A small CTC audio transcriber, trained from scratch.
Model: log mel input, rnn lstm.
Training: 700 steps, batches of 64.
Rows from block 4 of a small CTC audio transcriber, named by matrix and row number. Each number is 128 + 32 x the weight over its row's rms, rounded and kept within 0 to 255. All counts start at 0.
After each channel's rows are labels from the 100 clips, of 14976, where the channel reaches its highest value: "peak on" is the class under the peak. Only what is clearly more common there than usual is listed. The data: melodies that start on their tonic, played by one synthesised instrument.
# conv: width-5 conv (model.blocks.4.conv.weight, 176x144x5, each kernel summed), inputs 0-143

conv.172 [208 111 105 127 140 106 110 126  80  99 157 221 109 105  97 144 111 190 132 164 133 142 128 138 140 122 129 129 128 102  98 113 133 189 165  96 155 156 134 110  76 161 162 106 112 142 140 111 144 147 121  89 106 191  94 144 138 181 141 105 148 146  84 116 136 180 126  78 118  58 135 187 132 119 158 176 102 148 128 101 131 131 129  92 118  96  94 130 132  93 160 128 176  80 156  96  68 131 144 184 114  86 120 112 213 224 138  68 134  82  86 134  91 109 121 127 102 143 180 131 135  91 104 130 155  99 163 135 137  92 124 141 159 149 139 125 148 117 207 176 148 137 139 117]
peak on: C5; C4

conv.25 [154 135 131 169  68 145 171 100 145 160 160 102 156 135  78 133 148 134 146  99 127 105 101  97 110  90  84 191 132 146 153 130  88 181 149 158 152  78 195 122 134 151 107 127 126  95 115 122 103 147 176 185 123  46 152 133 121 115 147 171 181 191 159 115 163 161 108  85 130 112 173 127 119 116 143 185 114  93 142 116  88  94 124 132 201 154 138  49 169 163  90 136 144 159 157  28 115 145 176  47 114 112 109 151 126 149 138  97 118 146 178 129 111  81  87 142 119 164 127 112 138 125 116 146 153 136  49 165 141 106 124 106 152 150  95 137 150 136 125 147 131 150 134  93]
peak on: A3

conv.59 [ 85 163 115 118 138  94 148 143 162 130 125 105 164  86 155 144 105 167 151 178 120  96 159 165 176  95 152 139 124 142 106 130 117  91 172 165 125 124 165 122  93 173  93 134 138 122 113 149 128 123  98 130 140 120  98 136  66 201 151 107  87 210 129 165  62 162 149 125 106 164 146  98 113 193 142 118 114 167  75 174 172 118 179 150 203 128 106 116 127 115 117 102 138 169  94 109 115  93 164 140  79 122 106  87 103 147  80 148 148 156 110 153  54 150 106 114 208 142 103 128  96 102  93 164 174 145 125  54 111 151 116 159 131 191 152 202 123 133 132 116 122 107 144  92]
peak on: no note

conv.112 [188 121  84 127 179 138 129 105  97 176 171  60  93 102  60 154 207 150 121 153 152 137 157 154 105 118  88 106 137 139 141 142 130 119 120 116  76 104 102 110 151 134  72 128 140  53 120 139 166 112 186 127  72 115  63 142 123 121 134 125 131 135 159 132 169 153 192 133 107 155 110 150 136 124  87 164 148  60  90 198 136 124 104  74 179 208 113 116 144 143 181 149 113 168 165 154 182 143 150 117 153 184 103 141 118 162 146 148  97  96 128 114 133 171 114 125 104 159 123  66 142 123 141 129 160 110  92 108 152 126 115 120 108 113 151  94 133 107 207 102 129 179 128 157]
peak on: C#5

conv.163 [131 103  70 132 117 113 184 163 111  96 169  53 113 150  86  86 136 138  46 118 129 152  37 137 133 108 107 134 136 134 110 138 119 216 125  93 120  85 100 145 110 124 123  90 175 139 154 131 131 104 172  96  64 205 195 136  97  74 128  91  98 136 128 129 142 135 129 214 110 144 111 101 124 157 110 153  77 119 101  61 125 182  79 175 135 152 108 115 145 136 142 112 157 181 123 120 131 102 162  92 117 132 152 136  95 105 148  95 157 128 123 177  82 131 131  88 126  95 128 134 166 127 117  99 103 113 165  72 101 139 152 132 128 100  47 144 138 159 134 150 109 139 161 134]
peak on: C#5; C#4

conv.117 [174  88 154 123 185 168 125 155 144 116 171 133  99 111 160  80 109 110 139 151  82 170 180 105 147 121  47 104 144 134  88  67 170 152  78 120  97  96 196 120 117 120 157 156 162  91 119 119 132 120 133 173 116 193 112 159 140 125 163 156 109 174 147 116  99  88 205 173 129 144 149 142  74 104 108 134 173 139 131  70  68 128 124  86 145 180 135 128  88 149 134 104 147 197 134 189 105 131 108 185 121 158  78 129 219 100 152 160 124 143  86 143 182 133 160 107 121 106 121  88 115  98 131 123 134 134 126 159 121 171 129 161 140 108 111 139 124 107 111  70 110 115 163 107]
peak on: C5; C4

conv.35 [150 131 129 152 159  72 115  41 193 114  81 121 149 120 130  60 125 121 178 121  98 146  90  90 148 141  67 154 151 116  83 115  78 101 104 146 136 141 112 116 143 117 129 116 154 130 111  99 148 127 156 211 135 138 170 109 117 192 105 110 106 104 145 172 151 135  70 127 122  98 131  95 143 117 176 179  61 155 173 109  86 101 113  81 175  91 102 126 118 101 106 158 136 141  94 125 110 144 129  95 113 126 134  71 190 150 203 179 139 226 120 131 115 111 191 160 154 106 112 146 142 151  63 130 145 114 101 105 130 183 118  81 146  99 149 159 111 144 114 155 121 131 108 125]
peak on: G#3; A3

conv.9 [137 173 127  75 151 127 200  79 123 122 103 133 187  91 153 181 121 117 133 132 129 131 153 128 132 102 110 139 161 117  97 110  77  73 120 138 143  82  91 167  99 171 119 144 159 136  98 139 139 135 109 136 157 132 168 161  90 116 111 101 112  95 148 128 137  95 111 130 143  80 143 138 152 139  58 156 100 129 128 136 103 115 194 134 126  80  77 154 120 114 113 130 139 151 197  97 115 113 121 101 149 139 159 124 222 160 179 121  79 158  97 128  80 129 145 110 183 148 158 184 116  82 174  87 154  82 172  39 160 158 115 176 143 102 185  78  94 130 146 115 117  60  97 139]
peak on: G#3

conv.153 [ 98 101 186  86  86  89 137 108 183 106 132  99 143  82 161  66 149 151 108 135  66 167 151 108  91 103 109 119  89 116 147 150 134 142 113  90 113 138 156  84 128 125 129 121 161 153 116 124 102 133  66  92  92 102 185 108 181 105 134  86 106 114 111 189 135 103  93 136 146  97 139  86 164 129 146 129 118 103 152 149  59 110 163 151  18 127 115 120 156  96  89 137 127 158 147  96 109 154 160 143 139  37 157 118 165  79 144 157 102 144 117  95 164 134 140 201 152 125 208 121 117 123 124 110 116 106 146  65 128 169 130  90  79 110  94 159 126  68  93 135 128 114 144 129]
peak on: G#5

conv.82 [143 104 137 148 126 123 146 102 153  92 152  95  80 105 117  51 104 133 161  98 106 181 143 127 184  95 154  92 113 126 142 153  96 146 195 147 115 144 227  90 166 125  93 109 201 149 162 141 149 157 152 107 140  88 113 144 101 154 133 149 124 170 129  54 136  88 114 105 120 131  95 162 125 113  74 133  95 152 162  73 128 134 137 120 108 154 163  92 165  94 136 123 107 131 156 126 105  84 115 169 201 104 140 141 123 131 135 128 101 164 215  97 146 109 133 155 193 127 141 122 171 131  94 108 113 172 127 119 207 150 119 100 101 112  75  90 101 111  61 116 115 171 133  72]
peak on: A#3; B3

conv.20 [123 126 145 111 130 137 110 154  82 141 132  95  86 121 157  87 128 118 144  81 107 178 137 118  89 205 120 118 129 151  86 133 139 133 111 140 172  87 101 111 105 143 145  94 129 122 169  89 163 136  77 170  73  66 173 114 140 108 134 116 153 150 104  95 135  89 130 137 112  66 174 114  46  65 103 154 130 148 123 162 144 161 132  89 155 175 147 117 112  87  56 108  83  84 119 170 158 144 107  92 131 116 101 188  84 148 148  68 137 177 169 147 193 164 110 155 146 179 124 147 119 140  43 111 110 140 127 136 102 155  85 140 156 120 160  93 170 185 133 183 126 128  96 110]
peak on: G3; D5

conv.120 [134 113 196 181 104 128  93 159 126 153 150 101 153 104 125 136 102 108 161 108 134 209 108 133 109 146  84 107 130 147  83  85 127 108 182 105 113 109  84 131  92 146 116 136 157 162 109 113  94 120 134 138 157  72 131 136 129  97 187  96 170  61 113 128  90 131  60 108 106 142 176  92  91 112 169 148 155 122 150 151 120 116 126 136 152  91 142  86 131  85 176  84 135  81 109 164 103 133 104  95 107  56  65 159 129 113 154  59 189 166 167 133  89 137 108 170 137 173 105 167 136 127 131  86 139  81 142  73  79 159 115  96 147 162 148 129 117 158 179 155 144 101 193  85]
peak on: F#3; F3

conv.169 [133 130 161 140 157 149 162  41  81  87  81 142  66 157 178 132 146 107 108 124 149  74 153 126 125  97  60 114 155 128  78  98 151 134 132 181  84  69 191  96 157 126 146  81 120 122 126  79 172 137 118 144 138 101  99 170 108 153 135  84 133  97  71  75 104  98  82 128 112 102 168  76 123 124 113 135 122 133 158  90 126 131 180  92 172 167 131 169 117  90  97 103 153 155 132 167 125  91 132 158 104 104 130 122 152 214 158 106  90 196 120 125 168 137 139 162  62 158 153 140 188 128  98  77 141 140 101 112 167 119 144 129 118 132 146 146 110 140 170 122 157  88 167 141]
peak on: A3

conv.78 [154 125 223 122 127 129 125 107 111 149 159 145 145 108 115 123 123 143 133 145 112  99 103 109  96 113 134  99 114 145  76  76 145 202 125 142 141 145 146 117  89 144 119 125 151  91  88 123 179 123 159 151 182  60 201 112 119 129 142  82 114 155  97 126 128  81 146 158 144 124 153 166 105 123 120 117  20 118 152 104  96 142 138 115 130 127  99 137 142  71 136 170  69 139 119 105 200 120 127 142 150 132 163 138 138  63 144 176 121 194 142 131 156 147 156 162  76 163 125 150 145 190 112 150 148 140 119 171 101 208 113 109 199 170 172 180 140 127 120 146 174 170 137 167]
peak on: C#5; C#4

conv.84 [134 112 177 146 122 107  83 157 120 125 133  96 105 197 104 118 132 117 141 173  89 241 129 150  68 204 125 199 100 105 130  98 114  54  62 162 123 101 186  98 100  82 197 107 140 126 112 118 164 147 132 197 139  52 163 116 134  98 158 164 141 112 126 122 144 145 124 120  96 137 143 145 128 153 102 163 180 103 112 142 127 119  99 126 143 163 125 153 130 128  60 151 149 162 148 180  93 117 168  84 147 118 137 101 162 130 106 149 121 115 152 137 182 152 118 131  95 101 111 148 134 161 128  80  75 142 149 113 111 108 195 117 145 173 148 122 154 167 159 149 133 123  80 113]
peak on: G3

conv.164 [131  98 102  95  97  91 143  92 134 146  66 128 130 129 127 170 108  80 150  76 156 103 183 105 215 102 165 118 172 125 112  78 136 147 132 136  86 140  95  87 139  75 157  87 100 141 175 163 149 143  91  90 117 132 116 137 131 180 170  89  82 105 131 170  80 126 136 111 100 150 125 104 115 149 181 107 122 146 117 115 151 101  74 126  89 168  78 119 164 119 194 160 117 164 127 129 142 133 129 114 117 107 155 133 102  83 154 198 169 109  91 116 122  75 138 133 152 122 164 149 152  68 127  83  95 136  60 144 181 104  95 127 138 113 164 194  98  90  88 145 108 197 107  90]
peak on: E4

conv.79 [177 126 101 137 147 124 100 130  93 146 115  70 106 134  79  97  84 105 122  99 117  90 146 112  90 165 145 117 109 136  58 145 108  88  96  98  79 142  86 106 180  91 101 106 125 118  99 127 164 155 193 153 143 110 159 175 114 112  91 157 158 142 118 138 154 136 192 109 150 172 180  83 135  98 115 105 106  94 105 148 123 144 110 138 128  75  98 155 113 150  97 128 150 120 235 170 126 180 118 121 165 214 161 112  88 169 176  94 171 183 157 183 146 102  94 106 107 173 129 142 210 134 138 122 135 115 153 121 141 110 127 146 155 185 117 106 179  96 115 115 156  94 140 120]
peak on: no note

conv.44 [ 67 107 159 147 137  42  55 108 179 148 143 140 137 148 188 201 148  51 155 108 134 177  91 111 167 126 136 126 146 134 121 114 137 116 112 148 104 104 117 158  82 122 131 128 159 125 113 160 113 122 175 141 162 170 192 103 147 175 133 141 132 175 159 136 102 139  79 157  85 121 179 162 106  92 147 154 168 144 123 131  90 135 115 169 158  88 127 134 108  84 144 132  73  99 189 134 145 114 106 114  96 115 108  74 166  66 132 147 107 161 162 137 192 163 117 160 173 167 104 145 117 135  96 126  97 141 113  63 110 123 122 164  70  54 149 104 106 155 119 128 105 123  82 155]
peak on: G#3

conv.12 [107 134 148  98 134 142  93 122 131 169 117 156 163 138 159 121 146 113 102 122 171 128 105 149 127 160 131 129 144  92 133 155 140  38  78 125 169 142 144 118 192 108 242 102 105 118 178 103 148 130 124 166 113 163 171 112 150 131 102 138 157 110 157 149  91 160 127 180  81 148 147 161 180 139 195 143 171 164  73  85 195 190 128 162 167 156 138 100 118 183  98 133 110  85 101 105 165  84  77 130 173 152 137  70 132 130 159  68 156 152 153 143  69 167  86 120 112 118 118  83  98 146 124 101 168 130 110 109  68  81 134 109 149 142 144 111 142 126 130 123  91 144 123  87]
peak on: G3

conv.146 [147 133 145 144 123 117 161 113 142  67 113 123  97 156  62  93  86 117 120  78 118 166  90 127 107 127 149 162 154 139 128 168 118 109 131 153  87 102  94  87 122 123 127 176  73 170  78 117 157  93 133 205 117 135 124 144 137 114 199 190 156 161 199  70 188  89  89  99 123  86 147  88 152  76 117  74 151  98 101 109 155  97 124  59 129 153 140 149 129 131  80 157 130 133 111 111 134 154 137 174 177 120 136 175 183 102 193 118 125  81 140 107 117 140 179 136 121 161  99  72 148 112 132 177 137 102 150 205 132 115 131 186 125 125 119 162 157 121 101  95  91 132 113 146]
peak on: A#3